Weights of a small multi-label image tagger: 4200 steps, trained on flat shapes of many kinds, plain or patterned, on busy backdrops.
Rows from block 5 of a small multi-label image tagger, named by matrix and row number. Rows with one number belong to one neuron. Each number is 50 + 12 x the weight over its row's rms, rounded and kept within 0 to 99. All counts start at 0.
After each neuron's rows are labels from the 100 images, of 14976, where the neuron reaches its highest value: "strongest on" is what is common among them. Only what is clearly more common there than usual is listed. The data: flat shapes of many kinds, plain or patterned, on busy backdrops. In brackets: how many of the 100.
# fc1: MLP up (model.blocks.5.mlp.fc1.weight, 384x192), inputs 144-191
# fc2: MLP down (model.blocks.5.mlp.fc2.weight, 192x384, transposed), outputs 144-191

fc1.159:48 29 24 67 72 41 53 42 61 48 55 55 40 37 39 56 54 72 61 45 40 56 48 61 62 44 59 49 39 64 63 62 48 58 37 21 44 52 58 65 43 58 65 54 53 57 30 40
fc2.159:63 46 50 53 77 44 45 65 59 19 60 59 52 56 36 59 42 80 55 56 56 75 45 50 37 45 53 61 57 45 47 39 49 66 46 52 50 34 41 42 77 67 57 74 29 48 36 50
strongest on: green shape (100); its colour: green (66); ring (41)

fc1.297:67 51 61 49 57 56 71 63 49 63 65 38 67 54 38 45 46 66 37 57 55 35 57 46 45 55 54 46 43 30 75 39 40 56 47 51 66 71 50 76 46 32 53 52 36 37 61 39
fc2.297:45 53 55 53 21 68 41 61 59 45 47 42 55 43 36 54 47 29 65 48 57 48 42 44 48 55 59 34 30 30 72 65 45 69 35 65 49 60 35 46 50 41 65 71 40 34 34 43
strongest on: pink shape (100); teal shape (54); its colour: pink (28); its colour: teal (26)

fc1.226:63 37 44 58 59 31 41 56 72 55 35 43 39 45 50 49 55 57 51 36 41 41 57 68 44 44 63 49 26 51 52 48 59 65 36 35 44 64 54 66 54 42 55 31 44 50 49 54
fc2.226:57 37 57 63 70 44 30 69 62 41 39 58 36 36 33 49 62 57 65 40 37 49 42 60 44 58 53 61 39 50 56 63 35 71 54 48 29 55 61 45 50 36 57 67 46 45 43 64
strongest on: teal shape (100); its colour: teal (82)

fc1.99:62 41 42 59 62 43 48 51 70 62 41 35 45 36 46 48 62 59 49 43 52 52 53 59 42 49 60 63 31 50 68 45 40 63 24 32 49 51 51 77 51 54 46 34 37 64 54 49
fc2.99:53 54 49 67 51 70 48 53 52 58 46 41 36 44 52 55 59 50 76 40 42 45 25 48 35 62 51 47 43 40 70 77 36 73 45 42 48 49 38 31 35 40 64 79 67 49 31 51
strongest on: teal shape (100); its colour: teal (84)

fc1.240:52 30 30 64 78 43 55 37 67 47 51 50 47 50 46 59 45 70 60 40 44 60 48 56 57 44 67 47 42 55 62 61 47 49 34 20 42 46 62 74 45 62 69 41 30 57 35 35
fc2.240:58 62 37 56 82 58 39 48 57 45 39 43 37 29 43 50 66 82 57 39 55 50 37 64 52 37 61 29 45 57 56 67 48 68 34 52 27 51 16 49 68 62 48 67 36 45 40 56
strongest on: green shape (99); its colour: green (58); ring (42)

fc1.69:44 39 45 54 61 28 40 48 67 40 51 66 57 54 38 76 47 55 56 53 40 77 59 54 58 63 45 55 45 45 42 49 55 52 29 42 43 48 81 59 67 50 55 46 45 62 40 48
fc2.69:52 50 61 46 99 57 46 54 49 43 55 58 56 55 38 51 46 99 55 54 50 59 50 41 37 60 44 52 42 47 56 50 45 62 46 60 43 49 48 43 58 47 55 69 42 53 45 47
strongest on: red shape (100); its colour: red (79)

fc1.224:40 42 40 60 65 51 59 34 50 76 48 67 49 48 59 48 53 69 49 46 59 71 21 45 46 48 58 55 55 49 45 48 55 41 41 47 48 79 74 78 28 42 44 23 66 46 50 41
fc2.224:55 55 56 44 21 59 54 52 42 68 54 42 50 53 59 41 38 20 38 56 59 37 47 44 38 46 53 54 61 42 50 36 39 39 56 53 61 46 40 47 35 38 50 31 62 46 57 58
strongest on: brown shape (95); its colour: brown (61); frame (32)

fc1.129:65 12 57 43 43 38 56 33 43 30 54 60 64 69 36 55 41 48 44 46 37 61 58 68 59 54 52 38 53 59 31 43 44 44 51 37 47 45 64 55 58 59 62 55 13 42 50 46
fc2.129:57 53 48 47 00 48 49 56 48 57 56 46 48 52 51 42 55 03 46 50 59 50 55 47 36 48 44 56 62 55 42 47 50 36 48 47 58 40 43 51 53 43 43 36 54 58 60 55
strongest on: blue shape (46); its colour: white (25)

fc1.2:63 40 44 55 64 38 62 19 49 46 53 57 56 52 59 70 34 63 40 34 56 60 54 55 79 37 63 65 55 51 54 47 53 60 43 33 35 60 72 46 43 59 55 50 52 29 49 34
fc2.2:55 42 51 51 25 59 35 57 59 46 44 63 42 39 31 46 53 22 59 40 43 59 45 52 36 47 52 55 28 50 54 51 45 80 51 63 28 52 48 40 62 45 54 85 33 47 49 59
strongest on: brown shape (100); its colour: brown (75)

fc1.113:44 46 43 73 70 33 45 53 70 35 39 61 49 34 54 60 52 69 40 52 35 56 47 69 78 44 68 40 45 45 45 52 44 42 37 45 38 63 56 55 59 49 53 43 42 42 48 59
fc2.113:64 65 42 55 67 43 29 59 50 46 38 61 37 38 41 50 67 69 58 43 57 70 56 61 40 48 44 36 48 60 41 73 55 69 51 61 40 32 39 45 71 54 43 64 40 50 46 60
strongest on: yellow shape (100); its colour: yellow (76)

fc1.356:53 51 47 57 65 29 52 46 59 45 57 66 61 50 41 59 35 70 31 56 55 67 51 51 72 44 45 64 64 48 39 29 58 50 36 60 36 56 66 52 68 71 37 47 39 55 52 53
fc2.356:56 58 48 55 63 48 38 52 59 47 31 59 52 45 31 49 59 68 51 54 50 69 48 54 57 44 48 45 36 46 52 57 51 71 40 69 33 50 47 58 64 64 45 61 31 49 49 57
strongest on: yellow shape (97); its colour: yellow (25)

fc1.117:58 50 42 65 66 31 44 55 74 58 42 45 45 42 42 50 49 59 41 48 44 46 44 70 58 45 65 47 31 42 56 48 46 57 37 40 38 65 48 56 45 35 49 34 40 51 58 56
fc2.117:57 43 49 67 68 46 29 71 67 47 41 55 25 32 41 50 60 60 67 37 43 58 39 66 43 50 60 54 40 47 55 72 36 77 47 51 35 53 48 47 49 44 57 72 54 40 38 66
strongest on: teal shape (100); its colour: teal (84)

fc1.365:44 51 43 73 77 46 57 39 60 54 43 43 42 40 62 48 56 78 37 60 38 30 49 77 91 57 62 42 52 50 62 52 57 40 61 23 53 60 53 53 31 58 59 38 49 37 51 46
fc2.365:46 47 39 55 22 42 55 62 61 39 70 34 26 49 49 59 54 34 57 58 55 50 53 56 19 57 40 60 57 53 59 53 43 69 47 46 57 43 52 39 56 43 55 70 59 53 39 54
strongest on: purple shape (75); its colour: purple (53); its colour: yellow (25)

fc1.317:44 48 36 76 77 39 53 32 59 55 43 55 41 35 58 57 55 75 54 43 48 48 42 70 81 53 57 49 50 49 51 70 60 43 43 29 33 72 56 57 41 58 58 49 51 39 38 42
fc2.317:47 57 46 53 36 57 36 68 56 47 57 42 27 42 36 49 53 45 64 56 51 49 48 60 21 53 42 58 47 53 58 64 37 71 55 61 34 34 37 45 57 40 56 73 57 49 43 66
strongest on: orange shape (90); its colour: orange (82)

fc1.81:31 48 29 50 70 57 63 48 47 56 40 41 26 42 62 55 54 68 46 66 39 34 54 76 51 33 50 24 48 42 55 54 46 46 60 28 65 51 42 48 39 65 48 40 68 42 58 63
fc2.81:48 59 42 56 03 61 58 47 45 49 50 39 40 54 53 36 66 06 55 50 65 58 39 48 31 39 45 53 62 59 49 57 43 50 54 56 61 41 31 33 63 51 36 69 54 55 47 52
strongest on: purple shape (99); its colour: purple (81)

fc1.239:59 60 34 85 59 39 60 31 47 71 54 55 51 40 51 62 56 59 43 50 53 54 49 54 73 66 40 54 62 48 54 67 46 57 49 41 27 65 46 41 29 40 43 60 60 50 19 42
fc2.239:49 71 55 47 23 55 58 57 42 64 59 45 51 63 60 43 47 34 43 66 66 37 49 40 35 62 28 48 72 44 42 40 45 40 64 54 58 40 35 35 41 38 43 42 66 54 60 57
strongest on: orange shape (84); its colour: orange (65)

fc1.205:54 52 57 41 55 56 68 54 52 55 61 37 65 47 42 41 36 59 32 56 56 36 42 41 36 52 61 52 42 30 77 46 43 58 41 53 51 66 44 76 47 32 64 58 51 28 32 26
fc2.205:33 44 54 46 64 72 47 61 65 40 61 42 57 43 37 53 43 61 61 49 64 44 42 37 46 53 70 34 30 26 71 65 49 59 26 62 59 66 32 61 52 38 66 61 42 34 32 37
strongest on: pink shape (100)

fc1.234:44 28 36 62 66 47 57 40 62 57 52 49 40 53 46 51 60 67 60 51 32 51 46 60 55 48 64 56 47 58 58 62 41 56 41 02 48 49 61 73 38 58 60 44 37 67 41 42
fc2.234:55 48 57 53 60 48 39 59 49 27 43 61 48 51 34 52 62 64 63 45 44 61 48 51 52 56 39 59 46 52 48 64 50 76 50 56 27 50 53 32 74 53 50 82 38 48 43 53
strongest on: green shape (100); its colour: green (72); ring (34)

fc1.12:37 51 42 75 74 37 50 52 71 40 38 65 51 46 40 61 46 71 49 56 35 62 44 64 85 42 65 52 50 44 50 44 45 44 46 50 34 66 54 63 54 70 52 54 46 53 44 52
fc2.12:58 64 47 74 78 47 37 66 61 53 30 56 38 43 43 55 55 83 53 62 45 59 31 57 60 53 45 36 46 29 41 72 44 60 46 60 41 60 38 46 44 48 53 65 63 42 38 66
strongest on: yellow shape (100); its colour: yellow (84)

fc1.307:64 18 56 42 48 28 38 67 57 33 49 48 57 47 46 77 46 53 40 48 54 59 59 58 41 45 58 35 40 53 36 44 78 53 32 44 48 46 65 69 61 51 59 28 29 37 42 48
fc2.307:51 50 48 51 08 59 48 53 39 64 54 36 40 53 52 38 51 09 50 49 49 33 47 50 34 49 46 55 61 52 50 51 37 39 58 46 57 42 46 45 40 34 50 37 55 55 66 64
strongest on: pink shape (96); its colour: pink (61)

fc1.166:56 54 27 82 68 38 55 36 47 58 47 54 46 43 48 56 54 68 64 25 48 52 54 66 79 54 46 50 53 59 50 56 57 43 32 15 42 52 48 59 37 52 54 41 49 54 38 38
fc2.166:55 72 42 70 72 42 45 64 56 52 38 53 38 38 49 59 67 82 57 54 53 48 44 61 53 60 36 41 52 48 53 69 56 56 49 40 38 60 45 37 40 39 53 59 68 41 35 53
strongest on: orange shape (100); its colour: orange (86)

fc1.227:52 16 49 68 65 53 61 30 49 54 38 52 51 53 45 48 59 59 71 31 26 52 44 50 77 50 74 37 44 42 44 60 44 49 48 27 50 61 57 51 44 51 85 50 36 50 57 37
fc2.227:49 44 64 60 84 68 44 50 45 61 27 33 45 46 49 33 66 71 62 35 34 39 29 47 51 56 51 52 47 52 59 60 36 66 66 44 49 54 53 33 42 39 53 62 54 55 57 55
strongest on: blue shape (100); its colour: blue (96); count: one (42)

fc1.381:35 37 37 45 61 50 62 37 43 24 45 54 28 43 64 64 45 62 40 69 30 45 70 86 52 41 33 36 63 63 57 43 54 39 66 30 56 47 66 54 47 76 56 39 46 44 50 61
fc2.381:44 46 47 56 12 63 63 51 44 53 62 34 37 58 60 41 56 15 61 53 56 45 37 42 27 48 46 58 63 53 58 58 37 50 55 47 64 43 40 31 49 39 50 68 66 55 47 51
strongest on: purple shape (99); its colour: purple (86)

fc1.204:45 39 45 69 60 50 47 31 59 45 35 61 48 55 33 53 54 65 55 40 31 61 38 66 69 48 64 39 46 36 34 54 36 52 47 37 41 66 55 59 47 47 71 63 36 40 50 63
fc2.204:58 61 47 55 99 57 48 58 48 48 42 46 43 52 44 42 58 94 53 52 58 54 44 55 42 42 44 48 58 56 48 54 38 65 61 54 48 40 34 32 56 51 44 69 44 48 50 58
strongest on: blue shape (63); its colour: blue (57); its colour: yellow (38)

fc1.277:47 34 34 62 80 37 40 37 55 47 40 57 50 37 41 63 63 71 68 27 34 66 52 54 64 42 56 55 39 59 54 62 48 63 42 31 28 53 58 57 48 52 56 50 39 55 44 51
fc2.277:66 46 57 42 55 56 57 61 59 31 73 46 50 61 37 60 31 61 54 61 61 70 48 48 34 41 60 76 50 45 60 28 40 62 40 45 58 28 37 41 59 56 57 79 36 42 32 46
strongest on: green shape (100); its colour: green (67); ring (46); largest shape: ring (26)

fc1.91:31 32 47 41 55 48 50 21 54 42 52 69 58 54 32 43 37 59 55 68 32 44 47 49 34 71 32 58 45 42 43 47 28 53 57 55 40 47 57 43 51 33 56 61 46 81 64 56
fc2.91:39 52 49 34 23 41 50 40 50 48 54 62 57 57 41 46 51 25 54 75 45 56 58 46 52 69 22 49 46 52 42 57 52 44 50 76 42 43 58 53 57 53 36 42 46 83 60 52
strongest on: red shape (100); blue shape (51); count: five (45)

fc1.219:53 12 54 75 61 54 53 27 48 51 44 52 58 58 43 45 54 55 69 36 28 49 46 47 86 52 68 44 39 46 42 56 41 48 53 33 51 67 60 43 49 53 76 55 32 50 58 38
fc2.219:46 38 67 63 70 69 41 49 46 57 19 42 46 46 46 29 71 61 63 33 27 45 21 49 56 56 53 52 45 50 52 61 34 58 67 43 48 64 55 37 41 37 55 62 53 55 58 58
strongest on: blue shape (100); its colour: blue (96); count: one (42)

fc1.53:43 46 42 86 47 36 16 62 70 37 47 67 36 41 38 55 65 43 65 44 36 64 44 57 52 56 47 45 37 65 40 69 55 47 50 48 43 59 51 44 60 26 57 60 44 55 33 65
fc2.53:46 52 50 51 00 51 51 47 51 50 49 48 49 49 49 50 50 00 50 53 50 47 49 50 54 55 48 50 48 46 54 50 50 48 48 52 51 51 51 51 48 51 50 51 50 50 48 49
strongest on: its colour: blue (29)

fc1.93:52 53 30 82 69 38 52 37 49 55 44 53 50 45 53 64 58 70 60 26 52 51 56 67 80 57 45 48 55 59 54 56 55 43 32 16 39 52 44 56 37 53 52 34 49 52 31 47
fc2.93:52 70 42 69 73 42 44 63 58 51 36 54 37 38 48 58 69 82 58 54 51 48 44 61 54 61 37 42 52 49 53 68 54 58 49 39 37 60 46 38 41 38 54 59 68 42 34 53
strongest on: orange shape (100); its colour: orange (86)

fc1.1:46 49 36 69 70 34 38 45 75 32 43 72 47 29 41 62 44 68 48 52 39 72 40 61 67 45 73 46 42 41 42 51 51 47 37 43 34 69 60 70 61 55 58 52 41 41 32 61
fc2.1:71 64 49 63 85 50 34 62 56 50 34 58 43 41 42 51 56 90 52 52 52 65 39 54 52 49 49 44 45 45 48 68 48 70 44 60 24 55 38 50 54 54 48 64 57 41 38 56
strongest on: yellow shape (100); its colour: yellow (87)

fc1.221:52 51 30 85 65 33 54 40 53 55 43 50 47 43 53 61 57 68 60 29 50 52 57 68 80 56 49 48 56 60 51 55 58 46 30 11 37 51 48 55 32 47 52 37 44 53 36 44
fc2.221:54 74 41 69 71 42 45 64 57 53 38 53 38 38 50 58 67 81 57 53 52 50 44 59 54 60 38 42 54 49 51 68 55 57 49 38 37 61 44 36 40 39 53 59 70 40 33 52
strongest on: orange shape (100); its colour: orange (85)

fc1.128:44 39 35 68 68 44 49 47 66 46 48 58 40 50 51 71 44 64 52 50 30 70 47 63 54 53 49 56 40 50 46 53 62 47 50 47 53 50 82 46 43 46 72 45 51 54 46 54
fc2.128:34 43 54 54 77 52 47 60 57 44 61 61 43 46 36 53 46 78 59 63 43 50 47 47 35 68 38 56 38 40 57 59 40 57 50 62 44 50 53 39 51 37 59 70 50 54 42 58
strongest on: red shape (100); its colour: red (93); count: one (41)

fc1.89:51 13 51 71 63 54 54 30 55 51 41 52 53 51 41 49 56 54 60 34 28 50 44 44 83 53 73 40 42 46 48 62 43 51 53 32 51 60 60 49 47 52 76 50 36 46 56 37
fc2.89:48 42 64 60 80 69 42 50 47 55 24 43 48 47 44 33 68 70 64 36 31 48 27 48 54 55 52 50 43 50 54 60 36 66 62 48 48 59 52 38 46 42 54 66 49 55 56 56
strongest on: blue shape (100); its colour: blue (96); count: one (42)

fc1.111:59 43 54 77 46 41 45 47 63 49 56 72 66 53 28 43 48 41 59 47 37 65 38 47 53 80 38 62 47 57 51 53 40 46 51 42 42 54 64 47 49 30 63 64 35 76 51 49
fc2.111:51 54 47 51 00 51 50 50 49 52 45 48 45 50 51 47 57 00 52 49 53 51 48 54 47 46 46 48 50 54 45 53 52 54 55 51 52 46 47 49 53 53 45 52 49 52 52 54
strongest on: red shape (60); blue shape (49); its colour: red (48); its colour: blue (40)

fc1.6:35 35 36 46 57 35 59 47 38 18 55 53 37 44 62 75 52 58 37 63 43 45 66 68 58 37 47 29 51 51 44 43 68 40 58 29 61 33 61 62 60 73 53 37 56 36 49 53
fc2.6:46 53 40 52 11 58 64 41 43 67 60 35 35 56 59 39 51 13 55 56 60 46 41 48 25 45 41 62 66 55 53 52 34 52 56 49 58 37 39 33 46 38 45 54 66 64 57 56
strongest on: purple shape (98); its colour: purple (68)

fc1.155:51 47 56 47 72 28 38 47 54 53 45 68 63 56 41 67 38 74 50 66 44 36 61 50 64 62 40 47 41 31 46 34 54 59 51 58 40 54 63 55 60 56 51 48 43 47 58 54
fc2.155:51 63 58 49 19 63 39 45 44 47 41 54 61 49 45 52 50 27 53 49 56 66 51 44 53 57 44 42 37 47 61 48 54 71 43 71 40 54 44 40 61 60 48 76 33 49 43 45
strongest on: purple shape (98); red shape (63); its colour: purple (32)

fc1.195:53 35 42 45 56 25 50 57 53 47 38 44 34 34 63 53 51 62 38 50 27 29 67 81 53 55 55 52 39 58 62 38 59 62 59 20 46 44 70 43 48 62 55 36 38 41 63 57
fc2.195:53 45 55 67 50 52 40 58 53 41 39 56 44 55 38 50 70 48 67 44 39 61 39 53 46 58 39 47 48 50 43 69 42 73 51 46 41 48 47 31 65 43 55 84 51 55 43 53
strongest on: purple shape (99); its colour: purple (74)

fc1.355:22 34 40 50 55 34 52 26 51 33 45 54 46 53 57 43 46 55 45 61 29 57 54 55 71 49 48 46 57 43 68 45 51 39 51 35 55 43 74 69 55 75 50 34 41 66 60 59
fc2.355:64 57 54 46 09 57 52 58 35 63 56 30 45 49 61 47 53 13 45 51 65 32 55 51 24 47 50 50 62 51 50 47 48 55 55 44 55 45 43 35 50 33 49 47 59 39 55 52
strongest on: purple shape (95); its colour: purple (59)

fc1.383:58 41 38 62 59 34 44 48 72 50 48 54 51 47 42 58 53 61 60 32 46 54 55 52 51 51 63 54 43 47 46 60 64 60 20 35 44 60 74 64 54 50 63 35 34 46 50 40
fc2.383:58 55 62 51 67 41 38 55 50 28 45 72 67 65 27 58 55 64 58 54 46 74 56 45 65 66 34 43 43 48 37 41 56 54 44 57 44 38 47 48 70 57 52 70 19 58 46 45
strongest on: teal shape (99); its colour: teal (80)

fc1.212:46 40 54 50 57 55 42 66 63 42 45 43 49 42 68 65 57 54 60 50 56 50 46 41 47 42 70 28 16 42 62 72 66 57 11 42 55 55 40 63 58 48 59 45 67 36 15 35
fc2.212:59 60 47 58 05 49 43 51 39 61 41 59 33 55 49 41 57 10 55 48 46 57 43 58 40 52 33 57 61 61 36 54 41 49 67 49 47 37 49 27 45 45 44 56 63 63 59 69
strongest on: pink shape (100); its colour: pink (73)

fc1.110:46 21 46 73 67 58 55 32 54 46 44 55 44 57 38 49 49 63 56 49 21 49 42 51 61 61 42 54 42 42 41 58 42 49 48 44 53 57 76 45 39 41 86 60 50 57 59 53
fc2.110:46 48 53 58 87 59 39 55 57 48 40 56 47 44 32 47 60 80 61 50 43 56 40 51 45 57 44 52 37 44 58 65 39 69 45 60 38 52 46 44 58 46 55 71 42 54 46 55
strongest on: red shape (64); its colour: red (55); count: one (45); its colour: blue (39)

fc1.272:29 47 45 50 63 60 50 56 54 45 37 40 24 33 72 59 55 66 54 55 50 45 37 47 45 37 59 13 33 36 44 62 75 46 33 37 69 64 38 66 55 64 48 35 67 41 36 44
fc2.272:60 63 42 45 06 52 50 42 36 49 39 59 40 55 52 38 59 10 49 46 56 72 50 58 43 34 40 59 64 71 38 50 53 53 61 56 44 31 43 28 65 67 30 59 49 59 59 58
strongest on: pink shape (91); its colour: pink (66)

fc1.36:53 12 56 74 64 56 48 30 49 54 41 57 52 60 41 47 61 50 68 32 30 52 46 46 90 55 74 49 39 47 41 53 40 51 49 31 53 63 56 46 50 52 77 51 34 47 56 38
fc2.36:48 38 66 66 67 68 40 51 47 58 22 43 43 43 45 31 71 57 65 32 26 43 22 51 55 56 53 54 46 51 51 63 33 57 69 41 49 65 59 36 39 33 57 62 54 54 57 59
strongest on: blue shape (100); its colour: blue (96); count: one (42)

fc1.150:46 27 40 63 67 51 48 41 58 49 48 53 43 55 51 54 54 67 61 45 34 60 48 59 60 49 63 49 49 56 58 55 47 53 37 11 50 45 64 75 41 60 67 44 34 65 47 45
fc2.150:59 46 62 51 76 48 41 71 56 33 46 58 49 47 36 54 54 75 56 51 48 51 50 50 48 52 42 63 45 47 54 58 48 77 55 56 30 50 56 32 75 48 51 77 44 40 43 57
strongest on: green shape (100); its colour: green (75); ring (35)

fc1.187:65 48 41 52 60 45 62 24 46 44 53 53 52 54 61 70 37 57 43 38 49 57 51 53 66 42 59 63 55 50 51 46 58 66 46 44 40 72 69 39 38 47 56 57 55 36 43 41
fc2.187:53 40 50 63 50 52 40 57 57 36 45 69 37 37 40 53 53 44 61 39 36 65 38 57 45 47 53 60 33 50 52 60 45 71 56 50 23 60 57 34 54 45 56 86 50 44 36 53
strongest on: brown shape (100); its colour: brown (81)

fc1.65:24 38 49 50 54 48 56 38 52 28 59 74 44 32 72 65 28 58 36 48 54 68 48 50 51 49 66 62 51 46 43 39 58 23 54 43 55 65 86 78 55 54 61 25 60 35 32 61
fc2.65:54 55 52 41 07 59 53 54 46 62 58 40 49 56 52 46 43 08 47 56 59 32 52 47 31 54 51 46 52 44 50 43 40 45 50 53 60 44 37 46 43 34 54 41 57 47 54 55
strongest on: purple shape (72); its colour: purple (37)

fc1.147:65 38 56 48 55 37 59 45 62 69 59 44 65 63 34 51 37 49 47 37 57 38 62 41 49 57 54 62 54 29 46 41 50 71 38 50 43 51 69 46 31 33 54 29 51 58 65 33
fc2.147:40 49 57 51 30 66 61 54 36 52 64 43 42 47 64 46 49 30 61 59 52 44 37 36 29 57 44 54 64 46 58 61 37 46 61 52 54 49 38 28 41 34 55 69 72 51 38 48
strongest on: teal shape (86); its colour: teal (71)

fc1.163:39 32 30 73 79 33 57 42 49 43 50 73 45 61 58 61 55 77 41 49 25 57 48 59 65 57 40 54 55 51 37 47 47 41 60 36 44 55 83 54 47 45 62 43 49 56 49 58
fc2.163:61 52 53 57 56 48 30 62 49 25 38 67 51 46 30 43 72 53 58 40 49 76 53 55 47 42 48 44 44 74 36 64 57 65 57 54 43 43 34 45 81 68 44 79 25 52 49 47
strongest on: red shape (100); its colour: red (75)

fc1.182:70 53 38 65 65 25 44 59 61 63 39 45 42 36 49 52 58 60 49 26 50 44 66 73 53 44 50 46 36 58 61 60 61 63 23 31 38 64 52 60 49 42 49 25 50 45 52 51
fc2.182:54 53 51 63 80 51 37 60 57 49 35 52 39 39 39 52 64 71 67 41 43 52 39 58 47 60 48 51 39 47 60 64 41 77 51 45 36 54 50 42 46 44 57 68 51 46 39 57
strongest on: teal shape (100); its colour: teal (76)

fc1.59:48 53 29 80 71 32 53 37 52 51 44 51 48 44 49 63 55 68 64 31 50 54 54 66 72 58 50 44 50 65 58 59 57 46 33 19 42 52 51 59 45 45 59 38 52 56 32 38
fc2.59:53 70 41 68 77 42 46 62 56 47 40 58 39 40 48 60 64 85 56 55 54 54 44 61 53 58 35 42 53 46 49 67 56 57 50 42 36 58 44 35 44 44 51 62 68 43 32 53
strongest on: orange shape (100); its colour: orange (85)

fc1.76:36 35 44 56 66 55 62 45 50 71 46 58 43 46 66 54 53 73 49 48 49 61 20 45 37 41 56 37 39 40 44 49 69 34 33 50 62 70 52 84 30 38 58 30 67 45 42 45
fc2.76:57 58 48 54 09 55 47 56 38 60 50 46 38 44 60 38 53 14 47 45 58 53 48 56 39 40 52 55 59 59 44 44 46 41 62 45 61 39 38 44 44 48 49 44 51 47 54 63
strongest on: pink shape (97); its colour: pink (44); frame (33); ring (32)

fc1.23:42 41 54 49 61 56 56 70 61 48 48 49 60 56 53 66 53 67 37 58 49 52 33 45 45 64 42 34 13 35 39 33 62 45 31 54 63 71 49 80 44 35 61 44 45 48 35 46
fc2.23:62 53 49 62 04 54 36 66 44 56 42 37 33 39 55 44 65 11 59 37 53 49 47 60 30 43 55 55 53 63 59 60 46 57 57 38 52 45 45 39 49 43 54 56 55 42 49 61
strongest on: pink shape (100); its colour: pink (62)

fc1.165:28 38 30 65 63 51 61 32 55 66 45 51 44 42 66 49 46 59 39 46 36 42 36 53 57 46 60 51 56 38 57 40 27 40 53 32 45 71 59 66 36 46 66 38 61 50 53 53
fc2.165:44 52 49 47 28 54 61 50 44 57 58 43 44 54 66 42 42 27 38 61 56 37 47 47 38 45 49 55 69 46 43 40 44 30 63 50 64 49 44 42 40 42 45 35 66 48 57 55
strongest on: yellow shape (81); its colour: yellow (66)

fc1.301:46 34 43 52 59 30 44 50 62 42 50 67 55 55 45 77 51 60 50 54 41 80 50 55 60 60 44 45 39 48 39 54 58 50 31 41 41 45 84 55 60 57 58 47 47 58 41 49
fc2.301:51 48 63 43 99 62 48 54 49 44 56 54 57 57 37 49 45 93 56 56 51 58 48 38 33 60 43 55 40 46 59 48 43 65 46 61 42 47 49 41 57 46 57 73 40 55 45 47
strongest on: red shape (100); its colour: red (75)

fc1.193:42 34 54 53 59 60 51 59 56 50 51 59 56 54 51 56 52 58 36 58 51 59 39 43 45 57 47 28 08 39 36 44 63 42 34 56 60 69 54 83 43 43 60 42 45 46 32 50
fc2.193:60 49 43 64 13 53 42 59 40 55 45 36 31 35 60 48 66 17 60 31 52 45 49 65 36 41 59 57 61 68 60 63 47 54 57 27 51 41 47 41 45 47 54 52 54 41 47 55
strongest on: pink shape (100); its colour: pink (57)

fc1.33:44 50 38 71 69 29 36 52 77 36 42 68 42 37 44 58 50 67 45 49 36 59 43 78 62 44 64 42 45 45 44 55 52 44 33 46 40 65 62 65 60 53 55 41 37 44 40 53
fc2.33:61 59 48 61 86 48 31 58 52 48 32 63 44 37 40 47 64 87 53 49 48 66 42 55 59 51 45 44 48 54 44 70 50 69 49 59 22 56 41 45 60 54 46 65 55 46 44 56
strongest on: yellow shape (100); its colour: yellow (84)

fc1.9:50 57 55 28 53 79 69 47 40 80 56 31 60 58 67 39 39 49 41 52 57 33 47 46 44 39 51 60 59 47 68 32 30 53 53 62 52 46 37 46 39 76 41 61 63 46 67 46
fc2.9:48 43 44 57 99 43 50 45 55 45 46 58 50 46 55 58 50 99 52 40 39 57 50 56 65 47 57 45 47 52 50 58 58 45 45 37 47 57 64 60 46 56 53 40 51 50 44 44
strongest on: purple shape (79); green shape (73); count: five (60); orange shape (46)